A small image denoising autoencoder, trained from scratch.
Model: 48-pixel images, encoder arch convnext, encoder activation swiglu, encoder depths [8, 8], encoder widths [80, 160], decoder norm batchnorm, decoder widths [32, 64, 96].
Training: adamw at rate 0.00082, 4000 steps, batches of 64.
Data: trained on drawn human figures in many poses, 97500 training examples, 2.6 epochs.
Rows from block 9 of the encoder, named by matrix and row number. Rows with one number belong to one neuron. Each number is 500 + 40 x the weight over its row's rms, rounded and kept within 0 to 999. All counts start at 0. Numbers have three digits each.
# gate: MLP gate (encoder.blocks.9.mlp.gate.weight, 416x160), inputs 0-79
# fc1: MLP up (encoder.blocks.9.mlp.fc1.weight, 416x160), inputs 0-79
# fc2: MLP down (encoder.blocks.9.mlp.fc2.weight, 160x416, transposed), outputs 0-79
gate.316:512559490495522439509548453534419481488467428483470503514444559527502443435481468518480593434570516497531544452486492497508450553534491484474424496533572507500393482454454502477491488487528450547406463485511539521542424514511450505541522479
gate.317:545414516486462537474515495544447439510489438545477521540560476540473550521487480420572481467547511550504447481568504489464481473531468550520496483469471439511518549493470504518480465499525579478508450484517505573473438525466537500488515505
gate.318:537494520510465480502509557485528491536451505554568439547564527501522483546485492496493584500454547503489519527480426502527519453487484478544531490451464541465434506502459484516458464485514489577526477573444516533540517534466422513458596447
gate.319:503565572588568467470502479534461506524503559441588488568512562541557532512438527501522453522581499433477598485548504521430548447461446532472508565533569479485537439470517521500516487456428520446443516507503558542467473504472511434553476552
gate.320:513495523541543512501489505512504574452529488431465517461537551550518539513487474429578485564530497522546491525510554528476497454513505516497517543469435490469516535558555478496429502441448499498534507568538493495483489519531544462467420549
gate.321:565560504476562503528462516500560490531478568575524555552504445471487465520497519516481442474565486509458447535511543512478542505488499505400555436517527501438527497432494485529527442522568486575452497567428527461519504584457530450444555496
gate.322:467511561546495563468582484507510489470568529550525458468482483488477525464480486486585464501508490541439473434483540521515500463529486491461466489484481527561426526451569598529469495453536546562545505540488572506556550544539471482446526525
gate.323:529512439546522548580453427518501522475495504532452432446505456541469509506453555495513499462507419466471567439530454492521582565410525562510553515502543487559455474472538587486457498479480488475519542466498586473464543472544507465593518507
gate.324:548542448516434510521493458543581481444498524441501485455476468501543506555488526436402473449504517526561509526481540483509428455415530506509475528539451517485505542497490489445447483528558497500506516512443481527420586581460461454529494442
gate.325:512525448528509459493440447438448532421554513562484465493462503434464520534547451476473424483436474552488536504525461428484490541543499520512484436541531546527495515520495483533446515446446437536482495491456397510473525490451499477499491443
gate.326:435446457530460578459547506535447500444539503541536551521428482557509541629583488465454491488541540492512478471459420536481540451466487512509549474535428480565495499474483518502447503420501439422532509461552515509517440530429471482490458498
gate.327:562427512535509527521446436513494526530497458546540531562436531543590490474470417508545430523456398529527482481439586555542571520541524507534428505469502474578450552461505443500585524468489474461479433507492500441577539578465517477504455525
gate.328:533481430477521516424555504451526512465497570563543425520428432517538535475488473463515478554503562470466475511483482522492522474501480473491504453465471441610524482575523461401484473539473474502466551508567505485474433551514482530570431457
gate.329:506500500522454455506467522522564564535499486454529544467471500519467552566448505481573503526508574540526458574532514477491456494516510544484538486498530506573496475452460419497548476547515509499445555534511517440477474478473533542542550503
gate.330:455451457550491534561538444494465502451459496425465544568487454521478547439541538470409537528399486535434545450436514515525522445485457562471560449518495540462544535490490507501501483422493518429467509546459487502481531444508441474473459460
gate.331:545473500499503440528482498446435580474572472474476576472458423464488442506436449554488548503517444409514420453501510541564536546538424571575461469522480569531442539517519527439466468539483494517485517479451492559488503497492486537561445472
gate.332:505499543492505480452456537504549513495479451503496518521515520539483465527489544552480541452491472486464472540503494522413518475542445419475407522443484481525430475518445523453450436544506588451532529504484471482503471535550521562458536500
gate.333:514465550528478528474480461532527492534558466503452475529567456520462512527489543447554468464502545490472461489555497527456498526540527479597511485546517560526507539470530468465499430556504483468524505466518520468489458495564549483564498460
gate.334:527434482560481463471523512549432465506509523518565469480506450577532460552537499439501544470557504513506602447529495493479449516417552521433532497512445553450533510465526496534481513491506493476466535487539476507540440548524541467508479449
gate.335:537462461433523511553455467588510466513463556522491514500460484562450479534449463444457550561564451503456464492555484427549449522480449543527429514487439455527470535477509456493525493444474493493485498453502521492530473451427457461455536462
gate.336:532523429535446431440486511514496479505510537549514485478466498513543440485518452548546560472454509457425482459460523459525504456452571499506541552456499461600503546476500542490480493572506453496487388491462573512523532500453468520424546517
gate.337:495513512493449535544484546448541452416507512519508566514518543529488571550453461459530542513554539439447465490552455548467511510455451574519523539497448527508544547564512478486543568466449498563490441507483459492521478541515512491516583533
gate.338:580517517429526549518448542537519484524539556435449464450448439533529524512556435576508514475544480474417449512491438509524441407488460531497478534457448519558488506465490538539517523530424491495472481454498461445474504510556616494442476522
gate.339:528549470560426456529507463521456505570441499480482475488506442452479540518540478516555428520543543551568541536451507509518474519544523548555453549461495499525510530479556461488446495526572448482486559563456518443527434555547536509494437547
gate.340:539406453438518564455495556545457504434557477510514512540539495541554482456548502450518495484514560492482479517513544501504504565515576531451520424442499450479511493474424556502499509447464508494561479446463511471520503510497528520591566495
gate.341:549530469444483477460498478477570517466468553475495536495524501519480507528527566472417494459547504414496476477456457551486491488507517583484515539491507532485501529527504536462544438446431442455561545453500496466487513512484558396514429518
gate.342:490507436558501503551492531489581443514532517478474422441500496542517526547439473471453529521459556513516446501464487433535573447465512436538456437489533510444481533566457508479547438508469506547516540491510442505526537543515483543478505468
gate.343:551519542503458551507486470591525566493466506457579451475481471453518524498490562489543487483570516458549471437494489472527488533480484549508578432438515477541485488530494558444543519473495535431545471440542520494470508559528481532492550480
gate.344:437519496448484515506544443610493503518439461579535520467483512465520477485504473511558512529527520471503509420455556467564504507581410463555597511523479492500559533486467471448530468520568487482444585502554470466508511533522537450505556426
gate.345:493481527506484456476464451474469456540498586433532505436557517489604535528496464468543498514492423464473438531448438512528467552491576425521518501462433555468536477515484452484497403470537534541481490524500549438577476547511519555515567476
gate.346:497442501487437547541520593479468502527498597455447538529425494457533504521509422523489511471532536491519504489529450458467423508471552498512514485495547475522499447437525550466519549491556515521464507588418440463481537505508485562494525459
gate.347:476491530542469443548532500536446442476519465545499527523450513507465484462566507473558481470458473544499534525518485455475431410439489482487577539580538527457476543522493523474529521479564494575541534540538401479444502508458504439502444561
gate.348:470487489510486453550486530498519487511512565480485474425418543510575523437434473482463464429447484466467456571444505556523496500509564458561586516536548497502456452449501439507470423447465517560505544571457482516514483502491501517486550592
gate.349:554453497526587491474501471476508436471561524481536475536469467442438446575495455581590515537554472553458525494458494492428509419488472488536446482507480543490449481503452502464496453580477549494484447489605465489492563555520473473545425500
gate.350:538565472498533482423515521535489570495479440484469498452510482476535488522555496566534508477544526444555478474452520498474504505435527466462550566484527496494535544563499519469456498460546451455455510486485530523548447550498513451522485564
gate.351:509477513505432502496501504608560518496551509517537462591482439478497562521495508528482441450538498486498539504516454419538462530496441540455409502526549517569530504500487491494568541494447545490526533571512454578537493504457527475514449505
gate.352:558500456485530515517468462454482548449510478456518562501586558470507497537571529503517472518410454525498549548426465524442608461512507452484528443480444524530589566515489546461487519466517454474557485581457494451514490562452533582554486516
gate.353:479454488530545472466577441447519441548454488538500487476550543503518459468562538424475475545527498485551591428496474499575452515583449430531431481496524537451538473497475460510521535464488541525449549502512512535505514455429435476540522435
gate.354:506475544488469466442518494567499562482532495546491491515570551577553477491482500513565420504568526496535459485547441506436468480503508521524480559451508422489469475466497528471494470435461545564471449555510475530526509513523497490465503539
gate.355:451553504551487485551512515501544474517525514462460496562504586516563441488456547554503491533401425461532457509538494478535482462544538523415508517486499501552483510536524545484500486506507610495444488584543474575459460562452449562507548501
gate.356:558513498453511512453556497462451468499486556541494441421477558468547495557515512474443428504469487509538494536434499548473496539482567603535528457502509531458402543505462424533495548453499538486522538527445501451471490497499573547491516521
gate.357:497446494522458510477503552469504539499520503471534494511487443564512531419495498462582457514550508529519501573456524451418402518570550542463532488478510522533465451476534453547526588527521536544540480481507503442444440450554457486519553493
gate.358:476530517474516435543507454537486530486509509440539444480520555472570502499523463473528522506473513489501460457476451500557537486524523461452414497499469440493509548456486401488455500501572512541521451511556542459432432496462575511467451470
gate.359:488434472593484432513417513539499541575468548464439474467480447468509550501566523434486480497484518486463432536420467475466488580527544548524477511486449442489542511446526559437477472458490467600484486477501501485468466531516529505440466458
gate.360:440479534518482516530543409456451507541517468483516506528503529490531531460490503496497556555542473460469512518548475505484478526571495496504402427552575469429597497537532454484466479461548473482468445486526476558503483556582549486490523498
gate.361:436458473555461460480510554552524513509473446525458505492508478569435462538555435511427530447591528509454560486468500573507447501519430505471480485575458501462524539516451465471561501513425542583522473455476522495445487510527511515531452539
gate.362:452437472466515485492535423509479549492526498492433467507445481526473470517506527398494473524490555451501453562511523489514464434457469544470510522533519496526610507488427474524477541562469455517529479509550513485477484552548532423534530521
gate.363:505560462446544545519537487519456548520527425557463521418444448471496543476475496515501449534494579535500508414471520472517474490517513508502521504463498490564518493502429491501551494429510562515517480463596483519414507493484456561442438452
gate.364:458582442527465547478487433486456421516409481508540459522432497474516557530518551475493538582523501561441470590422476451480466531521433581492473518571444474463550506505518527526525495484480401543524476542492478474458490531531573553495538534
gate.365:530419554483456476505529523495410485481556467456471485455428518534483478454481474521524559516469455481492505515477500546511490513590486523491524540502556482530513441445522545486461558451528529534581523542564472554500493539455495476518457486
gate.366:548506538490464522551584481459516497526503417529466541469443451527595490524478518524534491494590439441473451482535466464516483478466525555469473542447536484515527511508536521497447520534525544479491512521461547473460468499506465468485492426
gate.367:468547511505528490526536472582430520542491521487512492513528437536496449579445506435449485540457500510464508432567430536492579504536537460469533437482522535539470529540479551516443436472553529456547486484550496541468474480513534519533472469
gate.368:462555528472428557508488556476487508496528566482449406439505453480555488517540488448507483479552561478523538493554541501538577451466540508563480561492481516524439535489480504542540480514554428475492483403602507450529541463480428528511455585
fc1.316:528534538492453503480448551499442425475563521482496485520457475545487373496545466506452463506500518554522501518536469532422551508495538424430482572503553468504537510457519447507442491584530595532484541460484486551492522529490510562537551506
fc1.317:425549532549428495542535505503545494454493507487524419501565492493589536490472548570523480474538538484490553481490508483522511496562527435483498522453490481492497479575534447571487447546453520586545561513485536499510542448543470516463460482
fc1.318:417498596484402528545530527442512542534509518503458518495550536496489387457487561511479519469461503516521531491503459524505533503521523464531509513435496545486497475478478533472537463540562484567489400461469539542532537408477503584518532507
fc1.319:506507499456505437467484507471498516486558514511484480498529524493495502464488518545510406529466505511485521551550548505465484525543469551429505597432516432507471595472468563559501453534564543528489521474521553518479514450496464533483461561
fc1.320:537490557446496412477495491528514488463557482564569501526483516466521494526504433520496482574507465542486454526429507491474576425505536549537547528556477494468513456464531552498495568520535555546476534493418579412494501476507539480455461524
fc1.321:423449500520490442424476557429509514453435516495530468549516506494521442507422506456502520514436495487473519513537553521558520403580526513550522490493462478462460515482524493421492433458474544489544511484488428495444505484542518550478462555
fc1.322:525472482579526549474454428487560493550550576508488488515468465423435519524510449497476499543531456440592412524519486516525540525516521542573476478578522556529541457504482498505515474460426518481527476467461498498461506455488513494446533504
fc1.323:545525486552482517492501471526549488544488536504511455492527516530539436533566486453535506493494492512481561498444431463494550427481474508460480410481499546443475457399437554554599514515433430478501515558492456505492527525495462539508425526
fc1.324:489505514541479509483536499538486447549417497520471508446537530536555555500464554530454546524545454516500462520484498510510515577519527533441511511416511465548523488444472432476514506529594534511556571531513482476545518554496469563520531419
fc1.325:490512531538523507456497468535492527499536530492492507470537545540415468504518467468529429504536447460436425572402527530568516517470485539490510558492442490461516539517519512448510402538553530476498479488551470445468503511530535556473551449
fc1.326:448476527504455425528539532509484576562530553488509535516486490558503526417452451477483572567485443541498446525485491522483563477524525489495472483515434504492543477535525482500517541506525519513527468492493549432490454470585500474489492486
fc1.327:541496482465429451555507483571476505443576526492499547424509470531468482456572533445417514490416521517540550501542549473468521566526479552466481502446560545460512566471553478500454513486418542461521526493506452483513539491543443462484412478
fc1.328:518524471501454475546498488508469525508482434547563419563522464473527507445491520493538451464572557451449470460454525471547436550461524442497463509506488518489444476509450525483542451452490509495481529474556544481496579543528572516496535425
fc1.329:509530441470592515494472464534534486502588467533507442477504504582457463524568494510479527568463479561469524536478452568526467437469463519480525482477477539439512507603571503473544489469486452436486501431526516592509466511480468447447454492
fc1.330:422562488441493466480465456484533421558538489547538492510512468443500484527592521538509560522516499475558551525405530434473468505438484511475559414470530479499484442473495461513506503496519513491537571543485477519473520505499532505509502505
fc1.331:526469496482500459499534515438487455585493444447455525451455505481432520533490487576482491576490530514482594510525518449445518441547444519485461456518428443588507436493431541525507543389426496470461494493540547481499534496521550543474479458
fc1.332:481486535509498516546490488556538493482534476509573488527459540425508434529510532518527495484457544462513567569537550516432602440456569570479469415479464452484501464473483422450504520461473459492526508513499521485468486443494572534518522560
fc1.333:496463501520521560474518452515434511517522454466497580509556523458503527511453536547533562538518551449468492489463472510563484563458465514514484577572546496411519488486499411473508512582522521554586530498439454426490419568514519479479495511
fc1.334:497522453533505557522484571499528463447489490480468492420465468412533543443468522517506444500516489473426540548552493527559466492508548512431519524439445470475581503474502503481530548515507524478433487489523525512478477434522418561490550489
fc1.335:439512451452565472492503462570517543461463447518465496461457506481475441456495463560571571454524497520531478451449512480484451491532429508469489458476497520534458552475489456497468533564533551478462459541561524522510510443559520516504514522
fc1.336:401483552594477512513503517509473562551449503506490480416556534443472501462423486527480516495481464499497486499526487498549494491474450489466456564452547516509457496443534551523459520605526443469408548452454516581531469493518522528482401498
fc1.337:542434476560484488519481585456593579482496455479512466466519432562538525450544538500484475508431472466497470526487471528497460518538463469533532482483499522430554550462472437492512570521547489516530501503516491581493476464461563447461556498
fc1.338:467499500526496503575445475533513510527518483485493521498524473513505491430524457528490449539467425420524504527427487541582419564469556508497518481525527540402519524462524486473478493474489500487576502559531532514408527515478453424571443503
fc1.339:514570529514415514518429510498481449500523502530462545521511534501528533548455519504459474487603504571556520442461540500467472505472560558467475543401465454497472518548523488449475537446465583487461548528455472481491445489595516504536512470
fc1.340:437474470465506530427537485459475526435527525541474588492430544452605507527513516508445444445524514517534485514452506509558543509463550426477491485417527473507408514555546472494425431524498492515503537476501519510517475529432498463559498512
fc1.341:490565525534516459530505506477516463533459542400551543491467510466486530513527540550458472476474530461475500472535592498522487570488440486552471455515450549500565485482553562458493550522465514547523478517494460541573544434466458460478537468
fc1.342:517529510535462518498512448584509458491487465525444521570547532456492486558530498514489492460496497582535449532532420556500486441577495444526461484484435535506499482426464468425529445486532530443540569515511516503446462516492564487502507460
fc1.343:523494453488448465496540455521497514476512603557499500460472494442453528499490448488472558514513546527514506482462471511539566496474585481527549453461569542565488486436515533592453435532554499448504477468447490466492460435448466430435496423
fc1.344:449484477514519507476457457443560408518539481477526470544487449583553484479454538487507484450435485482495517463504540533498509501414442488555484535495464450572470423493461413510539548457491563533546508524452553457554551474518580536485596503
fc1.345:516488522473461517481454484566495540459551619535487473495609468456539506565475445493470472539489531484439486446551506469528562444526453496542472560471525486450470450540541451412522489563499498453524503516462550454491530512490515463485527543
fc1.346:492538506563458478568532539372472550506447528492543506466537459461493456476457478464439431477464474439466507427495443505503436582523512510497422476501576434448461518550425405450506443452571486480496515542466557539582487467448521543462530529
fc1.347:482511509498501428546450555442524479508476564511494571556525525531524497487522482501519477516558508484497466519504490492497501557538486459490492501472517447471519449500488507516505423440549470565462517465429439495581451508471464468537448535
fc1.348:411528439461446533513437502467531534444518520435571592412440484531492476493485464492524546465435566534505516450449481530471504570497547503504544526548457535536483482579517548546494414424511478505513528440515462508511526461508482504586523440
fc1.349:546452522453456441511497488538516536465458509499465509471525507511545475565539544452566413478504513482552500467498459491491571455468476481468483447445459491504434552577490457429513513476487488498506441499517447490503510461516476481494473500
fc1.350:446477563427458514493507473583473542458465510475489553479471445427541475585428463542536547469558560522502531521514512493519528515558472549529473516431494551464444412462492477502577500509569506512510516488516504498456549490511513501500428495
fc1.351:512469515484454516501467574531547533516479535511443514464547541509468543526522568531517479512446511513545540463455551454450462541493456564457464485490454547510496481459516510500474483558498466530529481454466461564528505449515565438448397479
fc1.352:480522489540460449464497534540574507557458539500545472518462520438511534512405539456560465468514502488570522493513522506422470466539517485548556526517555470509506406506485504521482519488517458515514531544538506467471563469458458564486445474
fc1.353:488520524583546457485505482451491451497452515527506444566547578530421480506553525498513564484488476460521504480570555512464540532505513502501592480559563454425461541477494530487560537527561503545488501498511444541504452484578502522488537479
fc1.354:442457509554486505525466531521511493465526555498512480519485494512441495515434475592481550530519518499550497432435493486482549492440500518458539449518450526515477461530488487542494485475510571465486457454508518519475608540576487499442509533
fc1.355:483461517455499497469547437440509551504476533423497477507505502512418559479586548533437524471507439521456490532459501446520540515493496510533545515520500563469482567582545552469561525470499517503503494511539522519504484456520465510529533502
fc1.356:541562554428523448537515501389473556440511477457489493485527511449484481507528526496486536443538559561566515523479512554562518426526506577477529512477515500468574542466528443557506586452477501455544583453547512494486451401523482486437503491
fc1.357:383473463457480463561566434553503595494506482479513499526544432536551435537492575472557586463524471477522486486484474542428517558499541448474482447520527514528479534522523559466514548541534515552511510576513468471508503447497461440444535502
fc1.358:506525516534534581493509525484432440472556542515399471487517452459516437468466564505415472482441507502511481454513504477501470439507519473548539441487469475495464557492500542498454541533470554467503501499465471393582534560495518512510446493
fc1.359:540427482433439467526527484460425464434538502476586509518490548496496478484481458455411478452447451444531540516502516463475551504548516604521519524486429549466519489456504462534425498544496498509524499563480481533451543467559507469483509545
fc1.360:442570434466503519423574542474509508467458540487502414536494538498497483512451543565549520512577462498454455471484498495463519483479481481519520439464515579455484443511487453482465520530566574492478538447535539470425526518459512489454489543
fc1.361:424472502403531504488481515518538537431470497502487465502460527503466502551525514618538468513543496511456540545507498530523538517520476464544456513509457465464484489547451516443442541463531603506529495572445489476416497451530508443511482528
fc1.362:500553493442539444431555506473566456410546507503488543529500563486454465470418439523513506484486457516450447482534501421467494534477488446506522531510549473486512493456556489512567563476509537559470490521510481487510488521583458579481556553
fc1.363:548478524408549496489467516489565456497488552546517551502488517480484514483502488487430577568445567570483445472526465511565509498518499510525440534481543478472582565462521471457506503520442529560417449444480516460506449548470463458502504540
fc1.364:576492438450562515427474445524514441543541494442477486496510438436510529472453497500509539526478564539486484480457468491490467530572506487508503494537507578533482484535480429512495510538462541465441569415509544509512478595541501517525509519
fc1.365:467574488501464471550492449475543482496495433499543563559515527519512488545468422446472443503488503479534457509527564574484446506502535563550538548505449554566488524438477491490566521423533513474529520515515456552560522567523486541444491520
fc1.366:527442513467482491481527550485511508500463488474533619512434563449549490512518478565445475531507451447507554575559483477504545561521489502519515509516556519516492476568488449496492523524423549498459569488486526439526542463516520491483505421
fc1.367:531541496484526556462459545508435540437544489511525530560469559481487464471520518505501512464484498492523544507451586512461551514532521493532576500511404493498497509529531498509524536510505471511519513620550564462559532539521506459462409439
fc1.368:514472494465497540490501530440477523414431481489470455571478577518537517520529585528467533474460428545546556405464439517486465425572435486568545486522530484493518464524551499474535438522495537473506507476517539502482483545435445471464541410
fc2.316:498502556514521499539465436522566495557427496446520453484466483419487479487535482425559514518518459501519527497507492565513522519548513526469537510489483531455517517478498568549428525429428534456518484546540574461456465393498480522511517486
fc2.317:545528557435516456586494482474550472555482472594505497519535471440475513500436527564501536476509475504568540519435505519519495548459480438513511445450474476526528573537530561444417460490471518490556551534523478487495539500535468558522518484
fc2.318:545490498481527545497530463444531479544484539457533502458552456469530517463499524512498424555469558488564454537508608545531461488459471409474546516471475485521421450467478503480511432591496480491460548440525458507495477437519479415532501507
fc2.319:448499494485592435551473474501517488479478453478459488484491534512522531477469547489543526519481514496528488469482459475504508546526485406446549515416538579450540559401522486541447542490421498513492479485517474557561535503446516539478569494
fc2.320:485432490500508489506500469482508499427515484459444509473566455547454468613544512499496565504555483514522524416458444452440510489431512498556575419538503531571463472576481454523479497524446527513451557483502509508517484472463489431473421469
fc2.321:490554436519510448543534513518557474538405500578525517499545524498449532456523554496512477435516459531510520485477481504587546500489463436587488443541519467487556526509556503468462506539496525520496538567453476561494476430478491546507519502
fc2.322:569522562523464446411488474475564548525450560397475486422536472483504445493514473497457508458485474481551540462507451546474516475456533512511502501480477545479487467461508438456444474498501495518554540540472544502549527519489467450495437512
fc2.323:505450512560509541503445502515563530517551568529489504544479515455429453512406469550550492509524474554553510497502508549434464444453530484480503541570516440484494504423478559512509518443514414450512493430498539567488499518445537623554527477
fc2.324:475456449497554432505551474508505538517450570537538523565573512508501512545489553479443464578506446508508560506537464532527531552547462551550471440500516501469407479505550482532523505536455463549506542583552529514509501501482501493566518476
fc2.325:587504547510571530494565510449527494587520393501515446544517508524499538477480480519491427520544483455489458508466529494449466536524453485482496495506460511548502466492458571459553572494460485465485490432431538497417558489414498488460550480
fc2.326:483503517528452454507531468437433521512592444448530404550453524483521488553516476586550468467493565469527485558501513529438477494467455463464437500573520590556560459470510477486412462517453499500548528545537565451528541524460524433549490573
fc2.327:504459490549464555500549460533449531509492471581590525466453458514511459480506464503540453567476536426431498519540551496496572514511483536494481559522501481469469545453484532490476508490470608496452465548530491556496512489536489493495532554
fc2.328:538555483485454480492531490478518516503525525562550512554470380464503611505465482494505526511515513448502444505462544484519489386545533417490354520455481524447478465509532498489548463514443515457481439485466438510471525516544519525473511529
fc2.329:493530573574439538484487497480502544513480504537536540511562460511485453505546506495513432530546542533507517545473455543454495527519425486465490462570560517547548528510557486545507497480538491469403536443488507527478577437489594501434544540
fc2.330:490542478482551463543497536509495545503442530507490454467510420452543556546554451565405525471463422541485471480547435451425569480521588483481531537542486461558552511508464531474415481543544517442483524493531544481513510523546511550573529444
fc2.331:524509513471471491427594499468449539533519501531519479373496478460535502457479520531491476532560471487526508503536475559496477540521565461485434504463492523504457521456544552445520551519530453542540469458486522444560537572477458464558485451
fc2.332:511450462500604495554475505504568507497506515534556380486486556457592463508470535490533539546469448480514504503443511443508418481491499484480461448577536454460497494492533489523457486530509515477392579544452528466435480527437481509507476515
fc2.333:526484432466462486506508544447545433527528501485497542475486507534533545455576472464513549549532487436497539463529416424561480539606429529573530485502439543538531467502474496512499543466470560454567448404501446542515493455520448439489427487
fc2.334:553532485463465472520500427452453529537479544464532452537521483560462442498523440541521497570532497448462396488564488501495444516480527433507500562461487509515563539506515518519430483496511485515462516443478539483538521515437563458485532502
fc2.335:460452498488533369499404469448527474514500517517510548495511579516492489516475510517453444534455575498568495513551496460501450543489527519526505507563473518449529494472540511480545544508457513517543511532580508448527551529530543472488439494
fc2.336:538446530529523444516536432532525477473502492483479464539534484487592505473527417494516535517517523511547515449527477457524545440441537475544471478536480485520578561488602546538593506492497477485461479479535464509530471444507561508460478480
fc2.337:469523491427576518487527507554541539463515487449461492477601525523459395502519486475488502493538571588510483473501478448490457536515514526475558502601470474552497485525448490499591560487574482572525565499510442549537524538513498532498482453
fc2.338:512473503519495515447503547481446523497515461452513506467451450515525486546529491511535507587486483464519536488484526493523480477543582493588501504524599557448453494504484532462464516487558591498414481462562462517505522524524547513460546397
fc2.339:522510505501598480486435517537484536477483525515500462457544464462448542494424525514512452490455505497515510523468485458509511466490472487507484594470536512511522470455415543525535425519470557451442557550598490550435502476427524524525482525
fc2.340:483528432576502532481512535508511470540533483534460450510492479501449450526447525513459537522554555480560506506428488511453483497448479554529475479423462484509531480497554502549549484484546434517529480547454461510531562465502504513482546499
fc2.341:485519489557476546473480506517509530481464531518504491354492467448507517455476501558503446495497498425537589529521499465501489512518560494495468464500474510460566547449480493554506530560536521581525594523573458454438503523523463514491530590
fc2.342:493483557491544490569450432507554519543493447478447449459564482505558494492500536436498538530458469440516526492525522499518570481574543529438458506481564487546518545516522533520450524572516534509534488508498496477525543476483496509468446572
fc2.343:518486434529531526550482391522599496504547462534542456531526462522557486592483425488504441509425520542493546476523451472529507476489555540478503497536506520450444483553501464545506518491480505476554575564423501462463572474545541456531499541
fc2.344:467472533518557505530480485527461470531441545537559455458581498476527472551525401484538482517486502557478507579490478502509501472484463427575522519514497470522544476567558482439492462456514499474550474422536473532477488537555548458507463573
fc2.345:440514582473536532532552496516554485519409490501489485519417458605501558483467451475554471522455448531447488459486522508430438563394428544515505447481490521468555462459505482544497611467518451521527426537514476484450475527535503520500540474
fc2.346:504577508549521456465584423502503475565551486576459555454460504550512465535478462486549517489475477454433429560525402501482571470540527505494510481475497496535535500550427490520494597464542453441489449474561544495528445504477501505457522483
fc2.347:534416543578457520572500440526524527467499477466508511465473510543510485550489542497547504534490501505490483533433552432501481545492437474439482509482459534455529540499485518554557522456454486592470431461511440494488441482560523543544483495
fc2.348:480453508541528512499483510531509519462588515471492561474547436488528510488498573582459522538512497513425528524475603412562562456508492477538550531453468543492532495533552470552518545495426553567458441467502525540425482562518530547499478470
fc2.349:449550541595425542480524511505481556554475485426438464496533452459476525570503577547431473490490483517488513452448541488506534463469538433483539473561455449492474559526511439522557519427479533508446507495472478489532486470545488504493489487
fc2.350:492558488533557478482526518453477482406497440511445481494438527527472530521481485471529566501542491383504468485486503481506536555482481516482508527459447538526526573510503488474510480539543613475507511556490497459469569460523540444463478569
fc2.351:497474503477491520516477493540532473506537468556453511444459479501581486469526499471529505452487495500470507465448531457442432534497515484501466509508517461502437513527440524435498483542554517468512527479504467436564474570476461451489455517
fc2.352:573460480542475520479422477479456465477438502495478470454525481475546518517474455503505422476522466475518420516510485447421464547510519540572471481518537544461572507513508517497530510500595466454467474438552508527561523483415469530440434430
fc2.353:508555511480574453558507475472471498509493466519428497518497410503506488494426545430521518466435475465593521519456528567518419541503479572513448484534443480482494568477501462482491563482536372484453540499498491542529510486495502571460559491
fc2.354:426440540502535536468465487565459503494551433555516418495491513435552465512489531492451541498445507515555447579465532463522426430507488518569441434459526523540483579490534507536531534544463507493484501508490506564447470444502488560453537514
fc2.355:485476490571520484430536510523494545486503534524557530470467462453436450520540530580539510464461446493511472510483439486517433458520436445488506439483477500574525461423497548509458536461462480481480513541501532466551536477526492465520464391
fc2.356:504465470457505421387464477519549450548500512473559510472500438455521526503481480478572482565521576496557514502554576500512508441508420502458527546444483497495562471512518503501538522438516560534494477532492499470527528498475529526461551496
fc2.357:492479502524520552488455536508526531467468499538578520527518515461482551477518477449477556508459547431487585563487527482516480435429511540532500523530499502505459528528516491476528596472569504463512518453500448443454511463529469520456475515
fc2.358:461499524494467455495468509512480597498511495533489459452550509504453525494521464528549506521442518512528567494454426538491526516530504433549474540516535501522434474467487558454392505432506422522568471555487512511492471554520447521521535557
fc2.359:481493448553481446535452471521496535523537484512436482457476412541532463499517585453494553468509449539505429496533513488523511504510583551524578483453460469520451557445530495468499535517452487582562507446524442537494453443544492513430456513
fc2.360:499501485483541491521557586463537490490574486502489547486554482436493548484514418416458532530546481437456493467499427470531524483546435489503522432476531544507513524514520472532480474507474522453440530559534559549486488397454498484546484491
fc2.361:509478434492505454482505427510523510529510493503510478497550536470561537493543564531472496448557495413555470525492498431516515477502461482528506513492537458574529558523469477507547435443526410557481543488447521515463548464529554507490512508
fc2.362:472545549516502461536493536452487483492546464544524507519473576514430572458471438511515429456511458525517457535479535476499543504563467476520502535497490508465563476523496520484499463491484429471457568505475567508490471459493472448386507506
fc2.363:486515459535475512524435442459503564507501519557475504533583492446472474526484491531531515521502488498500500480500611549481545555536488496513556514449499501444517480566483485502498528520483497577497560522503489482479503580551525528432557488
fc2.364:480462444434550534521591452553559495491487452520515508476497520460415529518549532441537528523503549509491471586518528545431492544522522522478477497547540578514511504480456446469538491520536496558482530475591444489475535406525529465516508530
fc2.365:503557540510501460486481549515548535494473512530459487475524416519526558503463480502450536484420451470443484494550462500442491439489468559538510476519528413539500553508580503486530525495534443475584457458440483537466513482500432484510475560
fc2.366:379527507425564502485492493496482515532490533446492443453494553521475481490474434532463516415572440535497576495437463505516471443516528470500516501420520462525543513531538515439465453484467468539493471442490506517488548540501536531517495435
fc2.367:412506457520504486485474562467499496527454531439475469525513516482505454540556403503498521538525514540485493484514535430531508475528453562524456483463551507485486537492506538460445522474496459538499574498537453517513430479568427455518520482
fc2.368:466528501507579561484568534484494470452570505548500440554555532520379445490537466544557555556514491480449499484525447544517459496520485446528553477523424546495495524507442452508473579518612497436494454508518532515486480508498487478598565509